Rows from block 3 of the audio encoder of a small audio captioner, named by matrix and row number. Rows with one number within an expert belong to one neuron, the router's apart. Each number is 128 + 32 x the weight over its row's rms, rounded and kept within 0 to 255. All counts start at 0. Numbers have three digits each.
Before each expert's rows are labels from the 100 clips, of 14848, where the router gives the expert most weight on average: "responds to" is what is common among them; "band" is the frequency band that holds the peak. Only what is clearly more common there than usual is listed. The data: chords played on synthesised instruments. In brackets: how many of the 100, against the usual share in percent.
# router: router (encoder.blocks.3.mlp.router.weight, 4x160, trained with AdamW), inputs 0-159
# up: expert up (encoder.blocks.3.mlp.up, 4x160x160), inputs 0-159
# down: expert down (encoder.blocks.3.mlp.down, 4x160x160, transposed), outputs 0-159

# expert 2
responds to: white noise (53 vs 7.8); pink noise (39 vs 7.8)
band: 0 to 250 Hz (66 vs 12.5)
router.2:117118178154066162105141046119173125115132103121170123145150097106090111151171125149117137148136120116096100123152148175195122127096119187122125151099115142135163079161133172102167124106181130066112173112125126062142148131148105194088142071176146091099043185167167129150168157117118129162142172113102159154132147101201111068127103133176130052110113044162121168118112161129124142168134128135151100083115142172090104183110158130099136141112069169080113140121135103139097173097128129
up.0:113129073119097137095110100164065137112113168150155089102122165137106120125129149165114213148117124124162125193128095186069125103151113095146119124116133113092200103150127154119146138169183142113148105158128154072158111132165108152190206163115169092160086177122101094095080156122030081148176121116066106088124139118107111176134227106111125145126170089105140110086129119124128152085100107117089136135138135136036129150106110112107117152123164133145162131125173146091109169180138146
down.0:054160129163116164138126092177150088068119119145183158145161142132142099103107109040105072172096096098149194096107199148110100119136133082183146060122159119148168150103160124123063143158118142118142110088149156186137204126109111165163064103095159080130103070134143101092167172181082067137107161146156134150116138127113164134158130115118089133097115135098132169136157179101153166080115150152150132175095139135169144099087141092112066120115114112077125101154166137130150135159139133
up.1:110185105145132130170108132131136087209081164124097100167149167183187120169092144150118059162151147124118097116106064119126118154157099133146143203104123119193177173043127137159145090113154125102122128132160113135103143102162091127093176171173106115131089075133143074152105095138054087117161125169074116145120084115158115123123127136092157107169130166154122090131108147124104144074110152142198138115112083154096161105098121144122150093097131122124151159118125097200076121181065173
down.1:151172145104088150128141156148115129162135095099174133123072125098143097161149093137167138127161159203107116194150078100133160083135104100117128097098105109114096149147071164119096187130089179144101123098174111197100085135112119194153145100189114143119165128166113146131189103111132125141174135097148085178136157094093098088124128150165100115133114120104088149145085110193083108111149080142073094133147139120221101145141124059109161058101121212111172108140111095110168135143106136
up.2:097110116115151138147145091128091221158072137171070069090109168137155112118147108143136116125127110183147112074098148085130114126120147121097090190120120095131159148120146142168099149121132070115130105095081131137150169135095103160088080066150180138105166173116099145155100133092157144059171147138099162170114114165099113114113146046178147128148090079189150120167135126106144093110120170071120142164134188131116094150122113172160075178127137130197160113153118135167098200071131101
down.2:108112163147107135171088081139139098141172177083094150139119091161143126181112113094084085061126174144141160152210089103165139081143103176111128063086101049152112161121137102145121092105157150150139144096126102162178059191185088101120109135100139115072112147146167085164140162111148102172167145141122145121096179167163160124144178107129157141194177106111136121105114158145137128135144081146101085110089114093070114092148151129138153129104083153139179172169070122105134108088088128
up.3:081102175080124146098124136122148053045105136084138119096127154109159121074127108142098118093081082158098145116195080098126092144158096126159131162164100151088145144099126086094125125143154158083111138217093205156162156189124149123098131172155121162103099136155102127129175143181127175161137123168139116108163112119126164118080155095170070158059137080184171157098120070116138103125157164150110142171140081117089135160133129117134139130100082119158164145110149175148163059136114115
down.3:123133155132111150122145148164142076154138144078143123096172104139134096114151126152125149114153108132120163137096139062118094115105120134124152158126147129064120086110072165167182121124109053140110053130066154111115146085091124105150113114101166107146116169140127114060192093126123051104157181163132126120187153107144094160153110081126050180138191170086176137155173139098126093164144062153131180107147106132207184166123111169122112122149097104073172128112127139175125124105184120

# expert 1
responds to: horn-like (69 vs 8.5)
band: 500 to 1000 Hz (34 vs 12.5)
router.1:150142124106089097183161147118101165182100137131176148102117128197121149047090132109101176115105088139183072094154162196142097122111195113115097109137129144127110099129103078125145210116138148124085144183099167145104092098216145104137110206061127105121077111151111150165097161153162149171117192095170074089115120107132132147151121137129129138125143139116071109150150130140112146113152167078111098154137085140114085105112168135151115083155110106120142104075170100133158092168151189
up.0:145128148123186088092091151180125114115160147128113122078155159182112149108069115084077115161052146141183174159126066118080110122148155142118123151151157143105116100092150073187098136187147143099106081147157100122132114120119151166116196143102051126085185100130150130093127090139098152160125069132160112132100143100112118136101196143143181117126143199106104158156121142189164101042112178128158130122132137102175140100108168133096103141055086111158147119089162089112144130175117123
down.0:101109118130112102109110152114101115096141142113169096137152137090170094091148165142142092121183195207158132146133131157146159215141127137184098138092150158160159072128099090169169055172084120073159170156089091124169134061123117139072122130051162172092130153158142118103141110150129144121169130130169107101233104104140124130149082082139118123161108095116190147170095135162130117096108095139137097151140080125129131119122125085144125075088168128103165147101135067150140109094125074
up.1:145076128217056115119163097079115131094085112165129156162120124206142136145107103159146102101107165129102150111097154095113119176190104140090153120133138096103089122134084103168148144083161151098169157083169109144167110108095202091136172140116151166093125160178149115135173046063138155124107114168159146049131162142095088137088102114120139147156127094100134129106131090131108051098166131136056146105152113151195117104099110180119157129111092140155152166142146128091172112134149152
down.1:153117094100125145183138136110128155072113136161169108124151159107165129168117193049111093103123116137071093204134144100103132084187116117190107118163170132136102121099156128076099127179137158174167119163117071071083093111142123135201092137134176117113150104150133135121111088165101094092158085109166126165099110104096135162151117124160109104120101140154178132095094152064160197109138154197113116173168100147187101108151085156146115111095152110102071145144097111138141177114065162
up.2:128139161152144122144184196205110079106103141172120175091165106052112120138126119097126107150101153137133126096161123133089203125093161156155097113183085106097100096116141158136075198149146115074197070181104092169109160191131123165097111087169102157173112147148129136070099114147114106107166128146085087109144124151072122092156094121097167124100103122061118177077141165097129130141112145147099125162155049175079111129129121131124128141118150160160089121114169104159144153113138084
down.2:062156111138195102104110065168149120093158128166143121110172126131104119165134166092117106137078133131151085138112137146178150126112114147120161142154147152089142150105143091139093123096068173128157084166149152208164060107172157108115090141141066161145107135138180137074067131102094103122073145123172127101124146061104115094215127144128137158124138190120072106137099100128172128098155106155072116068117165141166134128164125154088103121128113170123104125152123104205141063182168144
up.3:102154098120065088122122096102117137101159154087198095165174130110130134136131126142130155162113070120135172089117134100120136127190117176145146126118098126105096069130106148087153136179114180135092136085093147109157143081227106121106128132140186124111133135112169106165095148093126096114128154130098058174098063138056103060141160162145131144061124193129154140124190161142120174155121090168155107163132147184157056106102119129159134129140121149116127099073136084124204145132103168
down.3:157086138104144110132150175118166141175133182101071093079166190116108096132098138144140103116122176142183131185137128173109166088151135101237115186116113144085091143140140101129151115130166161157116177134157100182117087075104183088158094177145116124070121108104083154053157130138122116115135131105117125123036127158118066121134144113100074098174133085090137167067158125185155127134123143104115107119141140104094086098107127165086083130115119182142173138135155163144121141091169131

# expert 0
responds to: reverberation (72 vs 34.2); text has "room" (72 vs 34.2); text has "reverberant" (72 vs 34.2); string section-like (34 vs 9)
band: 250 to 500 Hz (31 vs 12.5)
router.0:086129111165159169165135181159139136090158118208085077086074122080131134141070118122149105105119145149098157127096093131088141173134100120113211112051091081065128164102091117168113113167164142119085129121117107160153112200132150153185145162171094134123129144140129106057151145097145098115140103134132100098181142139071135156137198105129149166097112160098136165107091044125145065115100124176077154107142108108158117126154135061112167127122105114173139135161118159107168154153092140
up.0:160114122145046166143193111111142103119140196078140082122065138180163124167116120118156103177124199118134108110108115125132099120132082124116109161119147171114158136120095141102108121082182112158108103165120143089143141138110161130098095085157132150115085126151091186140117150130111158098121166089137133122126162111059069086136176107108081127088169097125098142083142195077163170144181110134139156194077123144132201145101098122108184091114120137059111187141110119197116150136181089
down.0:144143120129090102086157136124110168109124154099140159101205104126080092104201166103085141115104127133155123106090101172136147126163167070141129141137086122137151118124164105097138115137143142078138104197131158159126084125179125142115091158157153155163131117125101128044091118108108188172129080113137155140062129154156118150126181154077159158194132117088135069132079132109136168133151175175104146171131078173055156125117198143124114120097121102093084067091078177135091158106182100
up.1:121077084148133147126154137160128124172177140148125041122163146135114131137131081120100109081125090063146158120123096134092186100129166067141096131114176074122099143137128130148165178108124147078166134171189158172150144122170079092139132135125162117123097139160136151097140099134148079123098173133159117203116173121161094049095082112176158144159066148118092132102136069180144121063156147128113130118110176140109101126113137191127150153115154092049186088084127110180110123105145169
down.1:089163093087124143095128107103111133114115171126087157095098117128111196188132062137130094172133182162167118157128167065183074079117086132137140163167106223152102139074087150095141165097176135102126160160139080121106134184077173110085171159131125180178111110100136129108063110115156177118108169111135133114100112118142162153088149144142080116091134124124092153162133151096078137146121105103106074126090182132074144110120110120121166110208125170112139117109172117149159152167154087
up.2:119130126056128074105100151079180120129108110107117105123126160128161146141154113148180156081069197126080177115164136116074143139141134135191091117163154123154131102124155125082115077080189166152139104099126121122121097154083136127109118117127183140171065149171119130133138179195142128147098147168107158177100105153081081137104133142132100093075176094139146165183118125069098120137134134156022099121113107196159106118105172106079149164137095169079105141097104108135106157142141186
down.2:158151125126098163146130123120095131126077113183112114125102159142074044074144138151102161068171146155148103114103134100093151150099119139151096150077095083107111136123134105080048191142140184145063135172104092149130130115145109107160099144174155163205149105111067196131100147112127156128182102120150099133131159118121160112149161140106153153131110112102122125139096140170119107121192165169124112126136127172196121130124221140102086087107141106185060098127059132152157098123169089
up.3:102159145080151097113134104120150080113163151141130133150098126132051097110122100141105131062071136119162078128142180142139144193128169140188173123092150120178157161110131186144064099158131107050078179120132134136149102177127128148175092156109064107191097129187138162171102083154111112160123129140067119127135098165187096135110156110126151153085103113132108130075145148108103176091094115073109134077153163106095114117104166167151133181160054150120194162131112129101130150147102128
down.3:154159109129127130138127100115098181109158191098140117072115130147133126115121154130090202152104185171191172157196109154133113165137093113131122160138093111096101114172082127137155087147050103110104156070077103082088177113202100104125148139102115104086114100137135084108170117186108092096100121111099111134100162130183094096134189104137161141222165154131128110110116123136118126108136119144106091149087143165211141169100167082131154087120137140087156145170144140061146156112095094

# expert 3
responds to: arpeggio (97 vs 49.8); vibraphone-like (61 vs 8); playing: arpeggio down (50 vs 24.6)
band: 0 to 250 Hz (35 vs 12.5)
router.3:162139094080155072087126125132090102144124180051099148193158133180153136128181128139104118155128150149151125142113126063117152095171116103142068112198147153187093158104179133094117097106032140184177094134169154126133156107068132079099117092116119171140213104086082132145109105143088154121101075135105130127096103149140133178089102138092107145146134140132155082136166158132138169110144099124140167209105141100175194101152088189156109110109158116140110116107128132140113148108133095
up.0:117127100136057179089137143091183095117109168098113109070158169093186065109122084185129146084132172114079118135130128085102109188080110108113111147165123149122136057153153142104165139149097216158092137139083100139107119107159121150168111107180091173148102131181114084127089138140131120180150125120150125158102056117154137165090117118131105097150107074130103121111105171074047106161180110139141170122161180114205128142134121142120189158134139117157157144099123090133163105149161096
down.0:156141181127160120115168155138156180136125141093173120198093090157128148146077148167166120152127110160157099098113109088134099097084141087059110138133114165118152165099092128103117092077173130147173060139136082169118146137131086100130085130128054077087125128104078088133148168066126165204198189130121130092127149191095149107149129147123163145081116151124135123057148129091122163151076103175113098129179166140097159153163148120146124120101117111116164163144137102042162099107147133
up.1:184115088130099108141137138127167142171122109128119062187173127161110190127131127137127145086052137138151072132120136097095147105105140118152138184148109188101102109144102111155160051104169119083169181140155056107150163154176139156102096140129074144138105118102173130094103161067122092213101124173091086149087130161165077139144135135100132164142099170140152169109114146094133147121118094139158130101060143145139075127115117144062109150160127108174145156116036141118131150096132191
down.1:122110122154150114152140174159123109107100108093156109121153096099179115179159137105103152146129079079182108121122129150156160140122141128068120095155148127102086070141124149069145157108099029134096092157108136133113049123091168142093141134141183140179126112076147118196130148159121158053168081127052129138086113130124158105114138087116135145115135138195050134161100132146180092128178178119189129122123151114184077166157137166124149063092114170125143162133091127167095117146130165
up.2:124203117105107126114097127123130160149109082045156102158195076156137177121136106127105170170123080142133117155168129142103135140108153116070069148141137078066105131071075085062105083174125207148101130130124174127118154125150132082145077148103114109127137131160127124162124185161146068153173161149214123145137090150118170131104177149165098122184153104116091164067080154102140106109148093160168106090101108170119141158087147114100157141154103098146078127097154104137171128158147132
down.2:123107105206125069177169105146070142107112112077123140172105089101114135115155095176160114137154149116118125081148086120167126160178145165128071174086158125134114156145130120098116136129180098122162089136199155173125145134059109158119102105156073170058146163106118065154146147153090123187148103150155098083139106156121139119089118124135076143065149079164138102113075149142175121152174176094127168129159166153093150080108097129091159124100150141092147178154071150182117080110117091
up.3:104183108116132093089095111142096091127128160098102085122138188131105099133137131109062153141145115189100058113136120121178106158142115145098127162128139133111087120152174173132151145165094169109099131115109208125120151154110154168094107125189138123164143116125060073166131104166142117142139175114128168063120097120159088100115113171121178124170144141084060047122140164103119088129137179159155134167192084137138134087069103160112151092130163126161093188037129150182104133113114154
down.3:139110133129156140107084069146151176117114132136129148108158099080148127161067094163073065129144176191129126095088177112132134168096152109083168135137112120155166048103085118151124126118139141105175145054104127155206151161136097120136187104071168098120119121151091102171105172128103172131064133150081124107155113061102174116068156157139100162165171141124106135134155092130072100122128108150129117140104083128125115141201152141130092191134136107107165160137115089160120181168190103